config.toml
model = "image classifier"
dataset = "cartoon faces"
train_examples = 101725
translate = 0.12
color_jitter = 0.2
num_classes = [8, 7]
arch = "gmlp"
norm = "layernorm_no_bias"
conv_stem = true
shampoo_beta = 0.999
eps = 1e-08
Rows from block 8 of a small image classifier, named by matrix and row number. Rows with one number belong to one neuron. Each number is 500 + 40 x the weight over its row's rms, rounded and kept within 0 to 999. All counts start at 0. Numbers have three digits each.
After each neuron's rows are labels from the 100 images, of 14848, where the neuron reaches its largest size: "top examples" is what is common among them; "lies over" is the class under the peak. Only what is clearly more common there than usual is listed. The data: cartoon faces.
# u: gMLP up (value half) (model.blocks.8.mixer.u.weight, 768x256), inputs 0-127
# v: gMLP up (gate half) (model.blocks.8.mixer.v.weight, 768x256), inputs 0-127
# out: gMLP down (model.blocks.8.mixer.out.weight, 256x768, transposed), outputs 0-127

u.595:474546512487484531529449512427480511511487508466496523457440554455482408463536426537492490440440483478516471530566519521527510461470496477522562517504476476548472517504441520457513495454520513575511543530487523467497585456475528492442534560562514540515513346526424543461522542521517490507528449516489557520564530516525368582519516463557568494561508553533474435509476512513542460516531
v.595:491494525447517479468466501479468537536531456539536550522472553569570493495513471463499473553545545535523498479501520531454517438478431541477550465532534434487479468518528505509541502487534537538559466554527473504535522460431512494506518531490462538554545457520531455475514489525525429456488561550485547440543486472528532539507505558519526482524457439485496470549607496429502550480452
out.595:516509421439473468486561525447536522443502485515491494482569371493518578425474510486520482594538518518561498436461480489493583535467460528491475539487527506507485532466586546519474471584476483437453521464438481531510447503392470522557534475500478477489485566516475457577547532488506381538526549467473523555461518434462578462535482483517525479449474472515584592511516466480536568490490
top examples: angry; orange face
lies over: skin; hair

u.516:563461522481500474494506473637503508424474514479546478516487462488559508551470535457468549505534570526467535482484533465473499518534517528464575483462466438427535509512511504529451526516529482536481469459433478483485552540497526437531533524507510468482496423487483456513478513455493503508520393528548567520455439564573454521535490536446528494386514514462547527510583520446547490466484
v.516:549547486427481529513451468418541450505516593599476468492418461570519539480554505408519479493462490451552446526562433555497453491548474559515540500576486558470499467535556461541415537550518525499473507516535569500509521452453473497563507498492502559530511579463510527529471480455496481441519400464501515531461475500486474501477528507548533600557558497478494502526535528541446477530468
out.516:483568589538554472502511599413493470533502485576490551558535505488474559455534494561515484557444458535462441478518495483513522499511489474476422501471485542542488463458532474465572479485505453533439513527542511533503489387448546493563491462503454545539532513524555528467484449538552514518477513524527441497497551448466495429438455481556496464508491505517457533476472515410485503525479
top examples: surprised; purple face
lies over: skin

u.560:455469462509498507511471427478417448541467496515479521522476516561529502570549426390544542500503540514505461444533510533417528429534474500530489526569442472517475484501497568444530449520544559519453540448509466536427525488533452495540461489461440504455455455510517618551517520558430475515527492434472521459536482460448461492508528488456462456483536494515557417480555475496457546507477
v.560:544515517552486487465473509537434462551501485450547460470502504521491592551483514443566513507505509528471481465477508492483439486480519511537490465518503447494474584506452546485491497529488500543471469485500484500504524524512479459427434406469542475474410545489397494503488459556481515468471418527484462479497582427503542488535411484536515436474536555580526562563578521516515481467459
out.560:504452533475457508556571597481565432569497510472522505504461516466523483501495472529442432520471541570499574492411548523515489514435440570473493471488513459479544498533575545526470461567500498489506492486540499487547491450534524513556469515497572483499468545494507479501506430415568495499476471598521461458458512523479455538489464568543493503489534472477388582502448461458509489476406
top examples: sad
lies over: skin

u.589:481465539474479437462601552464455474461561568482485446510467476542512488501522582515490467512464505505449479482488501499469519581567514560440517572520569461502410411450517478550464569554612431521481552503471496537505559546496531471505475452508628462463511510504494537553532499519460471514464468536515522552560517472574505482429532434459529558493487479450486482518535541497536488503546
v.589:454556591470466498476520526525504497480610547477471513540424510510507537441577498491467423527476522446413535491442555483495486473502494487527529407480466468515481512497591573482497488559516484487471500537453512481501521524519458527430507551474559488501491526448454499522571453539541449448572537555535425556573535534570545497525532497479467513494504544459508454474487521401462473480586
out.589:516537456553543538551492451583534505508493446500490519518534491484496490433519474500485483454548554522522557470497528471508473454401474471481560447553395456494593544610487545552469549404443525556513474509470451453470471496488497479494528499445455545562510532510487411434470485511474510437484530465506478508470455510422472455502554497494568469511522455530508551523516494508540516548474
top examples: angry
lies over: skin

u.158:487488472564421484517477512497520508458496471529449471525544475553469500453569511549479490418552515460443461546434557527522511481497450484503488446559551427479497525452578522522458448486500524477494548464500450454556488484478448452495448487543494485567458583445524442492460490536482418498481546414470541551553544533546410489482496524483504595493497549511512444547491503515575463551498
v.158:437506525553486513485491467516490504545556480514489454453493495556497499502550535434509541583499536513443553515558534464544469530484453475517457500527522506435562509423420511491534541554551495533464514420506480528517449476458481435427484538522482505579532448487514519417530470562495533577464416520499492523439430472545537479554551537505527453505524519501454457452499525505453460501502
out.158:549517556432564437522518510443486473528604503450500516454558567486569554564513470466498510482469561474517584473549451437513537480492520478519529517541494565538431516525484527571418439523469463424419514537506468523492561512487531511535518504551414587470518475506447516498551508413505491435492500515527471468464479569439527550495489484506469520512523470434458539490512493527553541453556
top examples: sad
lies over: skin

u.242:434549493418454448486527468526499504427498484528505477428527536488507494442514503504497476456533558510539503441503498483474468530497534539490492465499516554491574522525510553567490457512468548482550575484492535458502503498530483453431483479571451461458539440418491516503476448482474498464522519515444482452464565481459604540453543473539500474507487456459481530502503492582529521501475
v.242:534510465525479487535484536540536467476476478531473573528390594436444514476533485576564525504496494557504500442521524494575466408474510472478459495414447487479540517520438505494506515515474485450551445448548434516521509516499456539539489493415474429462535539466445525487523542479498505513546465519419522545501456543547458499422511509500444504498476509458533510469478492487467555508501
out.242:544433436498519585515528535509462535505470405437504574478442478473478513552487518536518568495427489538470482510462544523487538509459505478590559480450479507526409526469489489488558537490494469531426419588517440615549487476495448504529539447559447560484517543492546507558518566504488479511439506465472524527555517529519472438513482511470466484583537490518550505486505461451480529557503
top examples: teal face
lies over: skin

u.313:444463516544549529560437508461508475518480504559567463497468605558372463470523520567522453419501526524486472484514564443538512528457512489486483531518457557523543458486521492481512482496499532482453498511498482435538476558501526605482517484543456442412496505554436455504547470449561492522505516463424427414524531501475484432454441496539497473520546524542534478548484502556559500536466
v.313:497546467456420526524519473449459481446558582549426450462545446484522534437564525470519450510480514491423576518441480508475537413477553478468502479555508458454488553466475507517498474422464519472531524477502449469501556505444444548502525489463565510520512552635509444512494416477488526479516494559474526595530462489538594465540555493499532453497441493483533436448563479492473465551514
out.313:568491506510509461481525467431449529527524501540498547443477452585516478562557386499407495529561456476568492441452465527446524539559526466530458467540510519449462551503513529581481410512562533526411506520511492468498556513526510431429530519537498448468519530450563464523471593525466548438538465550535517462557560494534545489462436461522413447550566519554466484486458486469457427488494
top examples: sleepy
lies over: skin

u.268:454481569505525447548433498468406479533496506519602552508495536502516530550512505496517481529463518453588469489483467484471469533490500535505473511498484541539498515542566584445465474522536451575404561453491534447509467479463531540449468466416521524461511562515489518457519496568541525500498509522493503477573530507492472513522483456419476567496564548534470460479513584518572485511542
v.268:494491511536513533522466518499475490530560523586557456452506507516495501583432462535521503516518474556531502444530463498544414409532554501516534500530463418525492478469458547475562557515574576585525507483534426468509530483576562442496542483505530498545483504556506458475513539458502482408536435466515466508497478442576520459556541504543480373554448528575539542453500552462451591498475
out.268:494489485556466514453509473522590538526550435451441437519488458544473502499427470464484539467533490525419503516451430536415487527519448503517515452538518458516494535462492519575483484451490558486468503525523495555534542488557539408548483462544502496472404464448510466571544511490429481559525544500469499514468484492477561523469515475569517503495562519438510456504522443535471502516424
top examples: sad
lies over: skin

u.627:473469546489513487484444492483524567477496495475538479517463462519521513477420485476525572499471602491481505498453538464497498561476482529452540505446420611503489551504456532545491496531521452514507516491500514475506468479446480516510441482481469533432509541478536548515477571488476578538487514520474638552590571425433505503544498466534537460538479464541481483523491463440517483519451
v.627:510474461557537444453495489523573566486454579553547509574517480541477561505496486490496444453533550492443530506473492547457438524586494475443526536495546479502495502538470522527514436501476461462531442518503498422470500515473436471543467481568502470441492517483524493532553583588481420499472506524524585527471468429479467490490505501511531490459455506582453483509507502519521538518560
out.627:589603519538498544522563482555490503504494448534440480486527516477488523461529493510521469497521474528536534463527445510546513502571479513479522535504539427469534528495525536500468522482557503491507449518469470490499550589462507478494586459526491576499481486615445470560424477490524520500516451472517476484468449545515466444435459520537502525444507517548475522478460539462477566464490
top examples: smiling; winking
lies over: skin

u.679:482495490449525462507554454568488490458543527459566560530480513515509490439492495421513520531427480530426482503477491456535573481513439513426506527537552492529418508525515538476537483469479511440431432474494432428500517454491502526480536542490468477460566494480469552536414506538508482486539457576601478533530492499573521504501431471486515480553451464500506527555425436542486513527603
v.679:502523535525443519525524484439456512479493404480497473539425496555493534477499511425478545478508504504455479435470589542589489470504500478480486457499388505435505530499504452495487515511529484462484531575500561517524471462389521546519495534546453485512542552505443460559525538480520543463458407502510539503546471555462510540497491519486487479516535473538421451391534494456512505522526
out.679:522531550506474577457436537530494531534454542552462534423499469510501518596519486604450436417495470458496451622478525506497498498495453443483499459466409573502550551510500488510458540534477521454448561501525517583446464564588474469560424521499476541517465469524553486500590478492493439496512524500475471455545517486378506421517551557455537532500522484443578440528453533476527516507518
top examples: sleepy; blue face
lies over: skin

u.112:458489487497410441505474458554518502420478483579398594530483484527598550517520474548435411494517440437482479420549567507491580524418502563512533488536457517540560484489506537484530543443473507477550485570555554453474483490522486510472481528469549485552527565446530538502536450543496507447509510505397524500493491478524594457489495465545460452519500478433507487468503489601439525510489
v.112:546456493427526482482540557493458534452509526497524500438533486541518524442512520577498469541534528433473488601531471548518538403475425508465490464499439463533527573480522524554519549540538518501546482476591499423558484444556504504499519452521503507545548479510543493513535463502458499483481426522448583476470449465501519556538539476534489443488488539432508529428501503504444484464452
out.112:543512505494561513559517513519515477485516538455547468465555523480431446530482492513496580465434601486473498555488492524546464459574500466481418522431536475541472467558493466486499433545542471531406488428535479524485553533504504548499473503481464512422489435487409507537495544447501462502476513532588463484511535558522427517554506510512533532461453550513486455552483506462523406462497
top examples: purple face; sad; surprised
lies over: skin

u.564:475515534515467505519551465507497525499481520476366562561549517455574524477449454601431520428482549487589487531455507558532480539484428577503533536559481429553425507519508540456552557533483453511383471495538525554513428533444524504517502437446501525514483590508530550506484471540500515532454525502477529498527482512540558515517481498464470502427506500500505507527471528562497476519520
v.564:437488569520539498535410533469509501480539462454484450570513453428498503533497589448559462484440490485526547518446548535521513492397475530504409486490474502533560570523541506481423545554523583498568448502466493457483470470502437552492500520575443481556457549447501531490488573511497473567532522504486549509442502434572480462491525522496513504527525521437454490595540521480496475496544
out.564:503498461535466465501448540496482449553503474522541461442477497508468467556533487440535566495453475507459535488519467425493546511462557432478464493509537538421528462441491499517436434436545567499634560522494461442497539492543481510432490520511507461490480478475492475500532535441549543464520458502500434501458611487470486506513540483577546500545478498537480571484554513469468557465533
top examples: sad
lies over: skin

u.426:569553484471578477450459516509406452461486506506497558479512571522495565485450584435525467412462516515529454478507506480461517485505479466516428469500475510504458467424530446538437540448531486567533539463473467467458502501529504442512437556459524473508546439449491491458523526444485472560522424514505558492479519537492501523488437524494466519523453472515456422448488431540500455488445
v.426:509488470546520480520401432584553537469559517503559477540543527389503434599408472503559416497454500468488492533496526488473546524555457476506555501527525389496527531565499499524460444514480551481533489469570467444473463481492582512554528458515520588489450487429518534488465525519448500542476428461404462568564582466503521509554587544520462494470466473544533495482490548484510439528543
out.426:500414510513442537507529545541511517507473435541498455507554485531476436527496470529465527502522527504434454606501502503522480493436478543511526496439459400552587475549521558441554467479499503480470457501509542582536471478496487523445499464497559468416443494581440503573484514473477502453507540489516507614517485480546454514488540491497551488530476552458547489529490570469460551547498
top examples: surprised
lies over: clothes

u.6:493423532524545535580532496474481501468500514460447541567542472600524468466551486561426456556460486482547468548427494435521437512522463501499493537466526492436544494569434544517574434575524447436458478520519524496511520494536545491479461436488537470475484469516425506488514477501498485557572512493558462470494495532519482501423482425472511467588560474554524508496493530518519481503512
v.6:395502488484447559545479508500435523433493463446486473533443556449522455487485583455546513472496470526458501498424500578444486469487519508557502494547563399448515537513518455522516487478518486594527516551585470492479500495504504465503452585539501606468498543464478524549566462502483503558485496536507531468510547538517518564468537534458542482529466465490481481466482452477431492501443
out.6:476482549511536518473477544500463481508533470513477474449431501408504483476505496502477578510466530519445470528515563511531548579496521540466425457515507521515496528428447438511524565532504521483527468511481472579456472471503512518474496602476547468565493584482503453533519485525524460498469441482465495495465532476455451493508552473483495475485442511578493505475495596491495525468459
top examples: angry
lies over: skin; hair

u.357:412540485516525459530448544490519545483596536408450496497471492475497449523479519471584462442527519477452436465507611522455594499534469530474487457449497480497520567547503515462442547503533434477447501501440431514460515554456537431550491506519506521456579480476490457500557562477510572491464417426507561478525530559434416485457487457513508457536525492534508496513527555559526517567466
v.357:460424520503417481532526521550425521483521502466543434474493548469440488512510560554513486516505512443558423555459539552500465483472464512479535464461480466495476503548520508463502431534481497419471451494508472539497548504529452521554577501516484523581445484449467550489542507552498482570490512479524514500488535529580541554568494507520475489476401477470486488521504537528554506570405
out.357:517443540500464529534482489512448474478461462502510472491529523514489551443548526464439543572453470502528540533509428469509465510540485533505518463496480505513451407522478568575459497501443495462539482487481556448483504455505565488505544486394453529543511563578549536452408459521530456504543527567499438490543515443526538537522449494463569473431524540486495510500511412484480493464582
top examples: smiling
lies over: skin; hair

u.621:504464496539527500485513531531497472451504545491521486483486498473527575528516455589517484452514505477559513486460554510541455467518493510471440495566468523525500449475555494480464524482444466589517542499475502444473550504584478520507491513451561486495513506572448494493444433512535509468557485499589562507512470528492530552518453442530477406469497501450491519546494471508517529511443
v.621:538464500586449495477479476501507434441508540404456500517519431572424562427488598474483509471564491442573508504467531499477503436490452456504556489503400450563529507467539480473463445499545485497529533472460566470522520483441558531510462464514522470494529480500563549509521508557535538488435468464491488453472527436509491481508556509525522530447559532525464485516472518495413566507490
out.621:542496487522473509546481474465521476503503500483492501519494414474509448433559545420576465501492432505490505504533457523487459525451460498561496460454581498418465521541503510484469521472570512388483485526463469465505484524442452457492436536531478467516497524530463509576555518459459506508472450503462452503470506501486436504499525524468550492533518490468520537507530510454506453527525
top examples: purple face
lies over: skin

u.226:470526494566476520477507482429511545478504548544438475454497573543471498464471506496469523506512581518497471581555558428528503520507565520537462482488553476426518427429569489541501453537542517460421513455572486530519593481480450445463607431524522534482519490489509464495493547520458433442549529566510493516530516471502471514476556462588517500520472489475505555460560489512441466580527
v.226:516509507552464530498534497505501499501498572525464516564506466464483515468559606533533540536538412446449485546502542485521521478475568527511475487517434487439483482465483502428432451531487460457499481496467500547504479557539485451483551479570528538499502491450439509592539513526516459483553446512494477462532549574488470483552443516519543523549526537498526486532389391490554594509417
out.226:456533511408506440548481473538489541519463488437552539471467450484462481456515539532460488529545511435527571440504482492509473522433458484511563500529555494478478564479494492466540505483467500549553467551488513466457378485432495596556566524554498498510524541562463477473508445509553572504494559457415536435520481456518518510545475557495501507502520539501505470490505551523551546467450
top examples: teal face; grey face
lies over: skin

u.166:508450510513491554486447490477500486466453506535487530467480439449487447450514511472536472540444441438544442485505453440525522476590502506466547485543438476585541507538525529498534497474565432456536557573543480450469538495421498449463499519506480526518493516440477487541470503514517502510565468500509567541532508513528563492525574437549456463459489460520573505505554486481487486483485
v.166:494408575522514439456493488534490498509496473460502504565475492543488515419446533481564498498520447481533525504497488513526474534491476458481527500498512504491487468521564451521469537484486544370504430533519501501547553543524494507470474451536523499505480503508472477564577468503608472493517530440517437491528460551521581496523572518507539557478494531555504488460567534496463495448526
out.166:441515440496534498494501547485548485543590550523507530536534499499506545530527467525550482484478518499473475512497516517485510528500452504481499543497549520412443487534456439545470461503457582464529478531517431489491492518533508512490528523487527536500521466575539559505513501553442494519419481430440450518463555527547464558531490527545604487517467491488518504502455526516464507513548
top examples: surprised; teal face
lies over: skin

u.737:515491552550465484522479483541423544504453479465466464531472519525457443490510482484477525472498472471452496465632514499519446397469441558513529501486512474480502413488449443519488535502458532547526483505550514492524549484566527556535568464551541505565527482500426504498490553471497479492434482441539514533437561420422450538470499413561531506491551513503418460452487544494438418452495
v.737:515535586536444544471461455526493484528468516481463467501509401532480538397515578527499480526503505518438514495490469483520494498526503574473494478486481450549506549496541425558440534469531507592462455471496480413531518511486467506520526481617476483594466599521481472519490434488485514454514504440515535545551497479475520545540589489550496482500484482469412494499501425531491516466582
out.737:510475517474493513568530499449541519534562483514494488532524505442465542469501527458497490516437557563540489541455504530478583601519541487463459512508472457495493513473543502497544477520490459529483495517496446490431510494416477475492470496437441489478511468498509469515515477534499509512528531495501537479606456506572542484471468575405540494513499520467532561582477440552465511568550
top examples: teal face; surprised; angry
lies over: skin

u.580:463531427478542477414491514547523490549506527520441506535568549500489525558524451519600469514574452536536569484465487495515517510504503522484533521511534462561486426560586465457508435518460459507547515485569442508513479533473539573504487566450546446466502419511544516491418467435453435538498494593568561521489501498517518529445479456506565526492471447508498563542475452552503489492515
v.580:584528441470507467471528529498466518508540602446509494468453539500422495499470494480486490515552478452499530556491547559425569553614472517496498487467480464444518473511589487511486441517473446477530534496520522513486446495476423469526517530456479453456523503399498465495475540466541547486497457505533498487489503522530484498491490437513397498469472590521550548488482529492513499572517
out.580:506494421434499568557459515466495527490563532477511464596474485509529456436452407497485508486509508549558438516522601503492482492450502472525533557481484476489568574423512504458523554547519502509465458484492500537546561569515450454586478450581495478499454544494472504543543533506511523485580435416544486445524512497455553492460554509510469461491451511506508493434508548472551547553498
top examples: surprised; sad
lies over: skin

u.653:521465494518535477517413463558459496550541508471497426506511496472488475508521546535548509482482496490517449543494539571471530515484480507482480491485550429543517424549455517545470549535418468529546554501532505539479512500497478481474517462568485588464429531473561456534546441495469555557484517522513570502521491494476546466458496456462483487485511525471500427579578493464559520429498
v.653:545492530474528477588511449537473530559512443538537547503484462453488528552524476458424477494450532535492486464514423507477480438497488616524534461478491525539523480531546515476493521487523474514477473536477519514416517479557534465521484428546495438461468478533441480402465444478490538517549505496506542458479447507549524461448454456556542556438545525377487506605472563519526510521455
out.653:530474516460471536492563519420502504492523427576548523480539489491538544519464475477492501536502477546485563484521487501524475460444502496588522432481519585507524494467517472531491490409487494488474517528408409436549540507524469467562561485497503542536511521525492501454524529578501524449498523542504365501487580489513483500466490501472460442559493470501518499469467465486487498572530
top examples: surprised
lies over: skin

u.302:526534572515491470458480472483615551444544517479459473522422512390537477540518526389525448531462481531395465464525456481421558521520462435506496526503593471486505548508567488476519505567512452541538526574494514477527517576429403455508433425571553446480529476489480525529489550487491449476536459519475523491514496514441524475532522476522436538464495492482494442498483504444637484551509
v.302:442486512449533498484506468464494505504507475488441464499411558410511523508516510528543511488481536523602564471568580514502489482579508485523546525508467501499507495496446531499511487503489544483458474520499503513526482534493535571557440562426463518496451459560484478472447620488483497528477566530457473480493513481532449558540466471511559514519556475452470484450401542454448519459492
out.302:497520504479472444653424491498438511417544458505506508486612474566468534500521507508496470448516483504599520472487540469471520497536504509513450488497439525571516465457484523543516395501498492547481510463499470496492472423459525453548551528479464554507574526562555482498457499538586556533563456453475515493524539450532507507474464507495631527524535583449497514524502532524422459491522
top examples: smiling
lies over: skin

u.23:484462443502550452513457417552454533489528489528492502514518491489488545527557476481530468523449526467518572486435552415542472419527506486478474459532466550478464501471487483490460502520486539435450521496504485580470535560476505476490568512476476456470470521480538585462475498486476619503502444460526528439450472418516531507453508536523483514482496450446469588513498524501465466533562
v.23:522540569505595482499515417505515535511540536491424467498507497476504492526501531562577488434499522591496439500412459550468473451511410517519432487511506423473463442527498483480496527517521480486466433520539514517476485567486530475541506486480463525539471510485494490503528466469560477445595438488513512461493495400488500523497506386501484527463426499486501472513463500607548503468491
out.23:472531496547474605511485551535522469468437520413539476474520536444493471487560543525557518529551504543504497519556488517381496554533474508514562476432509492445563499575496547507478561535432486580491498545502479482517469496487477492563490389532512556501559472537483439528533515487471522507477451557459506550493493503385494468620493434487526474457547520587526471466474515519497507532386
top examples: smiling
lies over: skin

u.161:551562521499468458505436470442491469460476488479550500510487502474490491483555458517512487530444465422523548477423562463558414496584457537544476475523485488509472472497534474511467491548469467512455517515536547514473501487505478494498505530473456501503512422510445577459547438542547416492510523499400518517512567547500466502571485488507547565481517487474515431535543481459487552522476
v.161:396407488504462503441559497505476489430523535533422498399503481478481493533580560488493548456490466535548513453447489470497468481491449512477536533576540489499533554450518507486465538512476581527531455477481480470552532491510501446455549507506552547565524471569564550489483425542461564511424477517558499587428502451530474573483460507529486513533503480491574464490540475518450529516474
out.161:472479540526533465489472584525486549481522483479465506475522540507493444578527510498526537532468510499450443504544525504515569480447476505567502548512456531537515555579463493484530543503526531476415435474475471476535502534581413473443483505546454534499570530525500462511533468504421510469443466456506546431521481446532518473526542425426498464463511527514469565498539505414524495527488
top examples: angry; orange face; sunglasses
lies over: skin; glasses

u.97:448477498496498435501458474517479492507479468466496494451559473563441539462558529520497460477514491479502483470490499456531437521461522475460495560457444510508508473491536490477479531432492548475462539518462488458431446491552578539544576536475548539489448437500470539487489443553509538460535532475562480517463561464543559461452466456500521469545565556472492571447434461528498522498552
v.97:446501532547552469421508571521566415516554521495456488518509497511502464526525480459521472393462487558563423531474530564494497483529450487470515476476451465509549514518549478570587491506438475526470506456518530509458508545565564457547483521554573544561572475536513495522512468466490517418486504463493474560418537505483454532516577530515500527436576475474540521505555473445479461506445
out.97:547477488542513551453509506463518563476462495587462539474506477518531450582464468527506523514548494437490550538471484561497555522450412530524523450547492468474508520536460509506509529458497485532548453484530490494576522482377440505452430549506444497515536549521528439533528518438510488541459521493459522498495480450441460536515502528456502590525497469525544519500539549490504470560483
top examples: sleepy
lies over: skin

u.533:465462469486481474453480465369566534485526469473609535492481473463573510430544485511529441425486518551494495503513540460503431497443498477526501496559528568547456430522531481461471536539497485471480498473491499434442478466532474500487446459507506531545483434488514474485427528525534489441542441505530488547528503483458552512599458510471482524517442525463474510510508536525429528523537
v.533:501568475533452538437483447532514524486467413502466586412449473495477553512561515412514497488568498532557501536444514461535522490529525594522482453562452505443492588537525537473540573528494519556481494439495558465423565518548480505542441545531457506530506495506474525516470554500517512514482567510515519500535523562479450486495475517511502489495480492403531539434501445589414475555480
out.533:536602578510528505551522503566481459502477509528504513515532430552464465569480534527483525527547471470521450491515523512493517496493536522474525514458499473451552495494545485494560486456446477514473579529480502597505511532461532453436508438519461496451476512514544540538523464556480531552488572490504560555477543491560428484454543488499469473426519488533450508517459495530455485483479
top examples: angry; pink face
lies over: skin

u.261:531456490511404537514521442398496483506523517557439569469515538493565465507497537446519539518499498520522554533536548531488504436544439515526466497463461522490512530524531542507490614555555469533481470538549469566512532460533477423514563535468467463493478531457508515534500508480547461533512485499500449514508522476521614539468415544493512479553470487462513446485508471507513487517509
v.261:460475463494547632570520441510482530480516460552454447509501523504505478519475485433518470462511508397559514481523476588462527469562496530566468441448545524449529487462473520450522611520546489530531518509527514477496522533491467504530494446469378503492419576491503503514465538515552562523535450431542472471467450457486537538530504451511570490557484565513467544478437472460497545435519
out.261:461578511521538487500491500569518500553445434493478435500530513488456517406556494510504433524521487457497495447517490511490488518445550478455543490515534486502505471509543522468452392470576486470564516557480547461489434482425527518418483516567501555508494523548488482485467472502426528436539562545529463564491532490454455482507509494474496508510525481489483528545503484439490512540455
top examples: smiling
lies over: skin

u.527:529551429424489483494481574480518528486523544488437467553468534433498494510461524440467464375443537526500482487481517545516497533457497487462447465512486508522468522484465506508550492458458512544512543539497477523441511494531462429501465432557436517502486544404465553496423449462518528506465504527500464499449516475493603459492552474558544483531455470478459556497476558520564449525586
v.527:521454526486493560475431557485466453521440489439489453471474505490457594443460435462503517459442514553486426549514561519562459586471513521475498519500489493475469416511490523528453531532508535487501482502549483529447511505544464534518505519481463484503475469508487574514422440454554480597496428546546440475525480444543534478566485504485502510457440469491571523557548551495472575582473
out.527:479510550521464560512554445563489485484457482484541518479492452512505488484549566596573549576579502460514572506530508451481513516505517542463553545454529428540525549509560551511415503531550476513478456513505506513450426517496520423440535524439519484490563457586523454487600508535506440467535482542518491490637502475503497535494493533462541484428537553516514512497518502482444525504447
top examples: smiling; winking
lies over: skin

u.342:504539553518485468459494513437531518526479568514487515539479522412511496470475494477490479473575512455516444529542487475449494499527433481476487477523419521478481370455468426520470549429555481426562426520561446555528522508476532485537537500509496497532472471501560493534483540493460566565479466511494536473535486455484459520563526468518538565452497529452464564473557476445507486517500
v.342:465482494434556431477521504516506534522505610534488507471458490584527490464525442439513499491592559466497488517473478513533529530460581536481536482574519488488540553432554491521556546575467545536552467545609509472485549482485618521547477513524522517515509444506501478483487509450519502456526485455513446516469560430487577513495474545501488476478460515480443441457510512471458475516418
out.342:534455501516531515458478459477488487471513504479593592471514500551484524496474472502457524533513501503554520496458496509519577456488527605508571542536494468605444561533500510428516532514504496493519462474509499476443504563520503500426487462518490473439505463474455485559528488563469409422483493494475449498430522539565544470489503473487465500536438510542572482501513528457502513464464
top examples: purple face; teal hair
lies over: hair